config = dict(
    model='self-supervised image encoder',
    dataset='rendered solids tumbling over patterned floors',
    train_examples=97500,
    image_size=32,
    crop_scale_min=0.3,
    horizontal_flip=True,
    translate=0.12,
    color_jitter=0.6,
    method='moco_v3',
    arch='shufflenet_v2',
    norm='layernorm',
    hidden_act='relu',
    depths=[2, 5, 2],
    kernel_size=3,
    stem='single',
    widths=[96, 144, 208],
    projector_hidden=1024,
    projector_out=256,
    projector_hidden_layers=2,
    temperature=0.1,
    target_momentum=0.99,
    init='orthogonal',
    optimizer='muon',
    muon_scale='original',
    learning_rate=0.011,
    momentum=0.95,
    nesterov=True,
    orthogonalizer='newton_schulz_5',
    adamw_lr_other_params=0.0019,
    max_grad_norm=1.0,
    max_steps=5900,
    batch_size=256,
    epochs=15.5,
    lr_schedule='linear',
    final_lr_fraction=0,
    warmup_steps=290,
    weight_decay=0.1,
    adamw_weight_decay_other_params=0.05,
)
Rows from block 5 of a small self-supervised image encoder, named by matrix and row number. Rows with one number belong to one channel. Each number is 128 + 24 x the weight over its row's rms, rounded and kept within 0 to 255. All counts start at 0. Numbers have three digits each.
After each channel's rows are labels from the 100 images, of 14848, where the channel reaches its highest value: "patch colour" is the nearest of a few named colours to the mean colour under the peak. Only what is clearly more common there than usual is listed. The data: rendered solids tumbling over patterned floors. In brackets: how many of the 100, against the usual share in percent.
# p10: first pointwise conv (model.blocks.5.p1.0.weight, 72x72x1x1), inputs 0-71
# p20: second pointwise conv (model.blocks.5.p2.0.weight, 72x72x1x1, transposed), outputs 0-71

p10.56:153158106109099158124124172109112135113108102194130145088118142135128112133141107116161105129143137113156167108107119129153129144141126103157130136110134122121123089120147129115140120106117139148020106134142121134167
p20.56:150158166077147118147168153121118141136139143162117152101129139106170113119096140104120129130110102149179111096136133160153158118126127114140121163099102115123125165104120089071097185101126124122124122100139137100146
patch colour: pink (27 vs 9.8)

p10.42:098119178135126069124124097167147128132109089155144134134127151135129131126128177087186108105148135141129146099152123160116130144126129150137115140122082155168122145077102110137116107152139110134158105172101105147121
p20.42:139094183100124126130127134091137141148129132149158127160136137138141122095095099130143121109108124121125159130118096120094133127120063145103149169138086110141102080107137141097142122119133150136121166136136136210152
patch colour: brown (52 vs 22.6)

p10.0:125105090126149156117128130124092123146098095143169125109125137137126115152139096157117159084118114155160148122133133105125128138127126141130114149141147133154126145125095096109122134098090184111101127161143151084216
p20.0:127196104122142149110137125153087138123145069122128130132148151131077148117099155125107140112131125159164130154164133072129154140126139126109065111099136113124092113146162136127113147139180109122153127137129109117106
patch colour: pink (44 vs 9.8); white (35 vs 2.1)

p10.49:115146125136061132119129154162137130086123097089089092157144157143129155129135104134103144121138111139171109094115112108131127124126129098148134132130122130211118131114142136143139096114082121171166121152095145113137
p20.49:095108109132127153118134133172100119139084117108188092168121126119112127140119142136162118112112139135116155128127115134158168122113130101150103112138125094171096134195106132142128118134106136128141129087191096100152
patch colour: white (29 vs 2.1)

p10.68:120110114118138126131132126135125130110127136121170097149127149135127153145113116132123153144166097096158164131134113143166131125086130125136071210136157150108102123140065154115154102166142160144096147127134126144168
p20.68:116147144132093061094128155103123090121142156099162171091173135157130096110162145146079127152195148099155103127142120111087111148128115132112122138110121129133164141127125118115141116155138131114113136141120117142156
patch colour: pink (25 vs 9.8)

p10.25:137136114146059161164129128118130133151096105146138123126160140126127111164151136114140133105121103152174149165121197130110126098134129089109159125149123123089149140120100136122103133066126139151089116129138131154092
p20.25:167106133097106128143144116119130115095077102141149127146090205112172123141123109128135151145137110143178141140124131115110109118148137135126137144109078132102165161160144113078091154128128118164103133097122110115116
patch colour: pink (26 vs 9.8)

p10.35:098108142103139117151127152099132128145109094153097104105128137129127131121133118124137174105096121146125131109156129126182125149121129135136159107136129150134139128101159110103128128152076178115118127151137139192218
p20.35:116146136072137140098133129129099142104184120157102085128097144143132123143141131124145139105144109140154120135152150143129122062120123158114131151113176109147110134121123131146094149131141039110149135158151102131140
patch colour: pink (52 vs 9.8); white (29 vs 2.1)

p10.51:038116133116138170158126224130101129169148100118134122093134126125122119146131130137113160073142114126076130102120095117114128137139126154123139136118106124155116133113126129139109121141131108138153127106121135104112
p20.51:147114135145195075149133121146172152157173127131104105096101124145108145153110122110111138128114167102114134152132131081115171135133125134111111117105147094123130122064137087153138125137155147087121154126156132111126
patch colour: pink (39 vs 9.8)